Weights of a small text-conditioned image flow-matching model.
Model: text encoder num experts 32, norm groupnorm, widths [96, 96, 192].
Rows from expert 14 of block 3 of the text encoder, named by matrix and row number. Rows with one number belong to one neuron. Each number is 128 + 24 x the weight over its row's rms, rounded and kept within 0 to 255. All counts start at 0. Numbers have three digits each. After the name is the row's rms in percent of the matrix's.
# gate: expert gate (text_encoder.blocks.3.mlp.gate, 32x32x128), inputs 0-63
# up: expert up (text_encoder.blocks.3.mlp.up, 32x32x128), inputs 0-63
# down: expert down (text_encoder.blocks.3.mlp.down, 32x128x32, transposed), outputs 0-63
gate.0 120:139079174073139113144145126130115171107131121141121148135146116108118154126086122114122115125158120134165139136160141117128127178066153142124165174150097089109140110126116148143096115095136119
up.0 096:115121126127173120116183103108152133094124115175154133153085146112127121105096119125119098139110086167129140155120119156163159129129136161134176117140141137153158098113130188108156160136165174
down.0 106:157123131126108158147135118087117195070099149093093121138143126111067113117149113171134136136099116088119110128133131165154108128134144167150134134106121145082146141171137113081066143137138158
gate.1 107:136090164087136104134112127137127162116145104133110154134167101131112119140110130126118131126180135144148150135132175098106125157077168119111155160147077098111125151130139147147106106109121093
up.1 116:155171159116097134120107146112098159080114181094111109112152147122108159128125126148146142098146155083137118124156082129115102148100106116139112128139136128097112127133121121149085113105085152
down.1 106:066134102147180101105155137152105098139151151163157117149093126119171134137132134094132112156139107167146170124151103123131145140148126139113142086148132124150110099122122177152194124130116135
gate.2 056:098089150114148115111167141128110156101121096123133161192099121097116124136088131086082111151113100151120131159131166126139145118102141154098137124116113129134159137157131153118127138122151120
up.2 108:140076122100149129122166143117148148115110112164129060139098139111136169120153110072098135111155124172128158094119161096126142148137121156097159139138095118111147128132108158119117135155115114
down.2 097:098107138148124127139126138146163115108126098138136098184093130173169148128097086104096114150117151138134097170143138138138189133117138132115157123161117114154118111107150115128156132113140109
gate.3 089:122082184113136121142142143126137157114120115161113114152141143109149148104072125074100136144165130145121135143155178129138146132069143139159153142127078139109156143146133150135105129069130133
up.3 076:141148164096113125143137080137095136102156156123134161130151104144082121141125119166143111123133106111126147138141115114114108145102157100152156122121132130103124122116116111152085086114088127
down.3 086:116129144151161150105146109086098118126098118168083124104109108095124082150146132110125095129141079139158112094116153191126166151165175160147138115143120115119141122147110151110149102131148138
gate.4 095:136148102143102158109141096104152128140161158104107139091163119151147122113160111128167097106124094116126170094107114148094113123156097110099093125130153112094111143173094155092109156160113155
up.4 123:145144102139108157111147093105141137138153162112109125090179115140141125120159116123170091095126087120126173092104108142093108125159098112099095134123154109091116146172090160095112150157118152
down.4 130:133135069185121179095139128121108134113132145155111144119118148126109115113194135126174113135115088121120147094090128116160098106186099149109111091111142126138137130147128140094108143202123166
gate.5 106:142097172073147117151125114120118150097134119141114135133140108111106139148095139135120111126154134142151131122159149087138144164078149151145162171142102101124148133130116126146102114092118106
up.5 094:121116134133140133122152092054147119102111113141138077144129128127085141132131103120131126148118109152109152112120153114155166109142130155125161123111124134096155159135122129100118175131159156
down.5 079:151093126157111083167149132091152171110098106084081119116131130104128129115150092089079113107104113121129142110126165186096137142137159153119167139153097113089149123166105133106126130167109146
gate.6 092:109102166098127088118156133107116154070110112176147113160135122101119150127075125099122121143133130135140148165149143112160157154077132173138165157123116114137143127131128143136122141095137139
up.6 074:150114133091120164150104114135141129181162136120114133096146117172132142119135128125128110115108124110140107115122085105108137153118133076118095151134136110098083120133088093108096113121112118
down.6 093:083140147138163159115151112092097140149099165148114100139140110109094101146130128127141113178145099129135150114133142180125167140138139152138136106134111127113145127154098145088131157127151146
gate.7 059:148076173121158098107136134149128135136123113150141107149108123122140130163091154121092138128157162143111105133154139067144171118080131161127122131121082144158136113127143115181133109093111075
up.7 056:152135130104119124109175156154112137111128141133130068159125122098100115161133117119120129088141108139152132130151124098134193136128096153130102137131128123123117094170102165119132143120039119
down.7 065:134114097140136093157104143155129087126134113139157118129108105143160146128157093087123116122129136140122130155115131126127142128166158120121166108155145118130116103105161139172201078127131108
gate.8 103:116085177099156123119149125128127157110131112175136146150130122119111138132093128107123120140156117159131164142139160102170175145065146145130177142131090116130144119139124160154093120091124107
up.8 059:146132131112133097100123136152119115112139124118114122105121147137133141090129136134191111090153136147158116129129111101141124143124102128102139141148145099114090040151138137177126108117101150
down.8 071:114151132169178141071142111124109101154103128144140092108126183118144137136113122138126129174123124155136106150148112126144195113124123172134113082127121128131157138126162108119157153124125158
gate.9 092:142139122121136134100108141163100154164104146105105106107132131086143124168129166130109143098139136125173109133135116132101110148122095126096123144193147108115136078124149135153117078099140091
up.9 123:097096137128150086136141122149138072125149081172153165170105121133137101096107113103117109159129114147112124152117137120155156097120138128146150090091133149163133146114142115121151141122101134
down.9 130:094162116165146124095141114149117095154166149129172147151099124139124121123124136157171104182102083140131134144134101133144149116160117146142095090105165146168130111114124126124153158150132162
gate.10 089:120137153084165156117142099118113168094150130128112098131161148127100146125086111117117133120181095165132165149124107139117138147103140139125193154139094114110131157130156167140116086108165116
up.10 109:144169128149131117146084138159118071102150125114126161103142132182117135133116132151139149115151136129111114134111100101112090093111167086130143100112132149141083151072150115165138094122108115
down.10 107:146153097147111157131095133149133111144162129116115147125136126169122098122160133184166135121084127098111117101101116107145110109167107099110071127095149148147104143135111062113112166157103153
gate.11 120:129131154073145090145123130119082136113126104133162083162115136111080175154114132138134102142142129133154112155150142106153126164117146170108140175152131087127153123099136118153133117114162105
up.11 114:117117103122159115134154174171116134136108083169122116174093107109160083128137159118109136117123137147145139148112151117139117122133086131125088150136138113148148089144147132151153108129100097
down.11 105:115152128144121148120126146129109127099141134144172120159130167147150156095144102098146135146154118108107133151119105150131121109143131138135151078108143138124112156109152139158147107143109151
gate.12 110:100118160104151113135125090133132142096141116122162136130157137139129162127082112094109134177182107148134140155148149130107161143088173128146177138126091127121116142120155155153117098100147104
up.12 092:079141128152154119116121131123141128142116131129166090134127134138168151123121099092110137149163098154116150155125134137101157116128142135142165099121107152111111153116173158154123102120146123
down.12 092:152139087185093173134117146127135125090113134121108106101096158115111126097160119154123104114069122125129109115111128133173132117168112137094101113134148117142130121138128126123116152148145165
gate.13 101:146106179089102118172129139118140158083132120140111159143186115143106142135099122134110130118167135123147149135125177101126140158073153118121138160136100098107118147138092110142076125106124121
up.13 073:130174125136116122128102151106158162096097146093112115166167147156100176105112080151120128116131151106109096154133112125126139107117127125145169103117133129124099168116161106134108146136199156
down.13 072:139136117140116145136091097112101134157129160103113129089127206109091113134149134132123143115144100065122106126104109175121097116133133117116123122106122137099107130166134084142117136150127162
gate.14 056:136119158092133120170136122156135078111164102125124147153149110124125109109109103138156131129124138121120114128161110131142172144117156139131134125090121123170107129116090092109154153120097156
up.14 089:081150113148149111114119113114115105134112108110169108129073127153132136158138134127094133165129112142097108143111169137121115094148160134141136103104123155140132144110170126153165117139188081
down.14 091:129132137097123196144132079111100150114157125108109152116158141135112115141137124149121133166150088102107130091117111140105130117117134120156103153097100142122128145167107104084061132145122134
gate.15 116:113095140083167130113145116139116163112127105146131116141107090099096121172109145120117108122140114162158162138133155090141123161104139156102165163162116088145166098126148162154137095120142080
up.15 108:142122106115143134106165128150104121113122120155126104145101069111096086173140159144125109092106103176150166151115125109153097145140112145086111145156151105167164075102145161150165108124122101
down.15 112:143133134130107170128139115120122143099127151142108105105143172149166163072160078072136112109169116108135140113126098165120115143141127125124160108135134111095094121149130147109093121149068146
gate.16 091:085172126153117121115096107136129114130116113107167141127079152139124145096117090160141124178088119112110084154139099144166113108141129128143139088112183158156117103104161104119154159131162172
up.16 119:103173091162111141115104115135152109156132125107153135126088153147149141093150094153165120151098113111114100132120085148152118102168108118120122098115191145151112091120144106095140168162159178
down.16 121:108153149122143071120103153126138108166107099092165090130123129163123169138090127141124145150123175136122109163146139111098150115105162114141145121140111138127095139102162107165181127103143104
gate.17 081:066161143125137107123135104132124105130124112125172124149111144146133114114083106130137136193105116114100129180137140140156136099117151127177159093105167163139124134113181133132150131115144142
up.17 098:067163116137135117126143102126138107146128119124161105140112143145152111099124089118148124177106097131096154137122124143148140098131143127161166087100163169134119132124168146107148140151145152
down.17 122:114143130126135043148099150148149116168122113110163096135124135174148158126103113123125141137124164136112114154138132117087162122113147088128142130145121135111092137088135110144154142119130111
gate.18 086:167124149116093148128092146129092160124099139112086108099140155118109145148117158143135154099140171088136093126192129111121091148102124137149117159143129132123126122133144098155108113096117115
up.18 113:103077152117177097136157125130158117129140109156155157163110084123166076132090121090086116153131112158091135156112165140144161100090144117132155103120108153157142144128150148124147126101156133
down.18 125:086144101136148136100150119149133116144168156163166132166110136125143112143138131140166103171119092135137137126131088152144163125146089134124103095119153138146119106134118133139153145152116163
gate.19 124:132102176073131123136131117118101156115138111156127131147137129111093144136098128129111098124153115135158131139147148089153129166078132145118147161148115096114146131136115139134095121096135118
up.19 074:142099127138118110148107106125157100106151117104162127106118100163119160144138100160134113175080146118119114108129153127124129129151166127110107125115132127166098141110114092099145142133161109
down.19 078:169091127080120137150115127128139118138161108111111141117147086156088141143118141172146114101100140131138133105120137072138104127129155120088124170142128097107147122082091125100112135126156106
gate.20 108:128112164083140115152114111127114133115145102124147138145117106121105138143088136123125097145125130127160129163140144099136154173088149152117159173153117089141130125108132116141130119099147096
up.20 070:139105132117133121128164148121122134124077090148106134112113098087120105126132135090092138100133150176120161114134187090161092128124105127120116147149104135097148120147131170125105132124175120
down.20 088:099145130168110084132124153131176119113091112137155108136120137149149175087102110119109147136118168156118141161133171127115131116121089100133120102142128137108125131117186134140140141118112124
gate.21 060:081186130134105112127107086126109109139117125098165129119112169140137118094105092150137124181089124111096111157135132155149122107132158122177139101092177167138102124116174104122152130121151161
up.21 095:163085156112144101136123160155115146100127108139117149142127092119103138164100173118087143122149163142150104168141153096119115147079133128120123159149076111143148128103131127178117105088109070
down.21 118:138124124132124222113151105107097132090127154157105162124138111084116095140149145122137110118136087119133151118106134151167095132143105158131101118121145134128171130156126149115103104129114139
gate.22 098:138115171083124106150106103115122158092120125142136132143141119135089175129097127137129131130161123127134132148167157104144137153086161141142171155135108118119135141129140121150094123099127115
up.22 079:161156135100134171157136123147105112121161139134094135112177104128145039133127128120153135091150137135140155122123106145094148133096112094122154157123113111137094146137094131127104115117080118
down.22 086:104168145126156138098123166167104132161181154134140131154136114114137141161112152148138143181162109119130133152153106131096144135125124135144136090117126142148102135145127121153157111120098121
gate.23 087:133120156093171113129136117155122136113154117153129152141168131154115129148109125116129124136179122165143160136127146071108142150104160129143187147136085102126115161130116169151114102110118086
up.23 079:159122124117110135128113126099084154103103139107127105131148174102094195148163140154130128127139154100143111087145119117125097156146105158074117166153108079075129121133094108113090121141115114
down.23 085:124119123122168109136121142174168094181163109125166093152112105139168166152099121080112110134130153146132094173147118128096149139108143109122171135158121120139099122093149125175176103119144102
gate.24 113:111112174106152117135129120126135141092127123148143111147145144141139187115086088092109138169174122133119139150162148127116144127083177134156178119118076130112117154122138137142098112102127121
up.24 067:148133145144129135128149135117087166086105170118104074126159135092103091139126135149137154133115140106109092151149083164110153120109093153123108127103160146117136109144122113107098152118125159
down.24 074:101144147095122119128137143150101088119141115142139092144126111138124114158096141103151136103153143133113142165127104083151132116111102122115134095115154129157107128117139121188169136119075108
gate.25 127:139111183070129118137108108122121150088141122132124145131141119120084157126077113155135119128146130129165118148157129107131141179082160147119171172146116074119131124117125120130099120096128118
up.25 092:144132110139102162153114152151133105170123133112092102115165099169111095152148151113151159112154154124104164102105147116099130104125101096122096145106095141119118172154116117142111103145072096
down.25 089:129108117140159081121138144188140081156146110156147127142118132119181134137121155075107146134136152163111118154132114127090143108127126129135128145128127142152121104103113143188196106118074103
gate.26 102:120129180089139108136137107117111157089125131164137130142157139120119151120095124115129126147180130133147132155183114105149156163089147154150189154148107116122150135125140135136096122098133128
up.26 070:110179118128130108138137109143120083093127155156170118169135116133112091148099107148141125156120113132128154198122094122153139121116128111147137113113157129148121125119163138151157161110080155
down.26 071:160139131117129139147102143101088143090112112129142089141135160120089116156143146138136137099112163088098110158086140106161131117151117147104102156099152105121142144121130082141145143144136143
gate.27 107:118068167093134110143135109126140163110135100155123146159136116123119136134088124102105105143159117135142138152139160086141163154085159148126156145137096095115143141143132131139101109097136106
up.27 087:120106116118148106091165181141130135127116102160101138145112122099136112152147165103108138078133136153128158130105186104149108129128100150098139140157134116146151102137142158164135107155112102
down.27 089:082159130135112145138129137149152108139116120152154089175132172170126163095085098118136147152113163138106099152132114102153128108133105123127116097104145159137096142114139110137137150110144134
gate.28 173:099130123156104131120140157103155132156095140115126097156086154121154159098114099114121158166100165099097099141148105160145137103131099140157103097102149160124137131143145097098135160127130161
up.28 228:150120134097158119138113096152099126103160115146136156101171105131105102158143155135133097096159090159161160110107149098112119157128157121098152158157107095133119117115111160156121095129129097
down.28 156:124088129119091138159179097097126126138107150148096122107117117123133126087165107085105107088131115131158120089144142156144107165135122140129146158164125106113169110137108145089074144128144119
gate.29 068:111118163089151117098122127159123131113138094128147124160150098141110158150101132116111133160182127143135149138151119117134137143087140121144184150128069126139123146123133150157124102102144098
up.29 082:105118115166157103110112101139141110143152123139166151129140077164156110138119132113100135172117099139095119164121112147125116090148180089167143087106119186159093160115159126148159107126107125
down.29 097:192107126122109153141100119106128138101142131116086156097147128110115103128177125137131132104111117091118112087105126139141103142165125116126081160112150125127138135155118102120112110159129153
gate.30 105:133107136101134141117136150161119154124113115149102113124166137118149132127113149079094158108192130147125150123150145113106123138074128103138180141158055135103121139156136166172113077099115085
up.30 108:089124132114151104132158112103138127122132106156167115157096126110098134139130107118106101149134099167135151125112166095159149129139160160094137125124138115144161116123124149098141143146152136
down.30 097:092132153154137070100159154137138109126091140157158112149106126132135134115080112118120129136120139146150122180147120176163189130097104128149117100146151143142137096121176156165156147092136148
gate.31 067:139110141090143107149154133149084117129132133146122136137126081099096062183106156145135120118145145140173137123139118081131110152107099136099096192156135083142151105136108161144123111107082094
up.31 080:098121127145157123078125131172130120144121125135145160139076138106155139122116127102104133141122111144133125145121119126160104111126115128119165089148143155166136086105157170155173095107127125
down.31 098:144127120144114190093127114114102161119140153144111156107122184105105135119169139152164140141132100084108112089139095142141104117172103153149112097100135147104144122155113122101092132161130171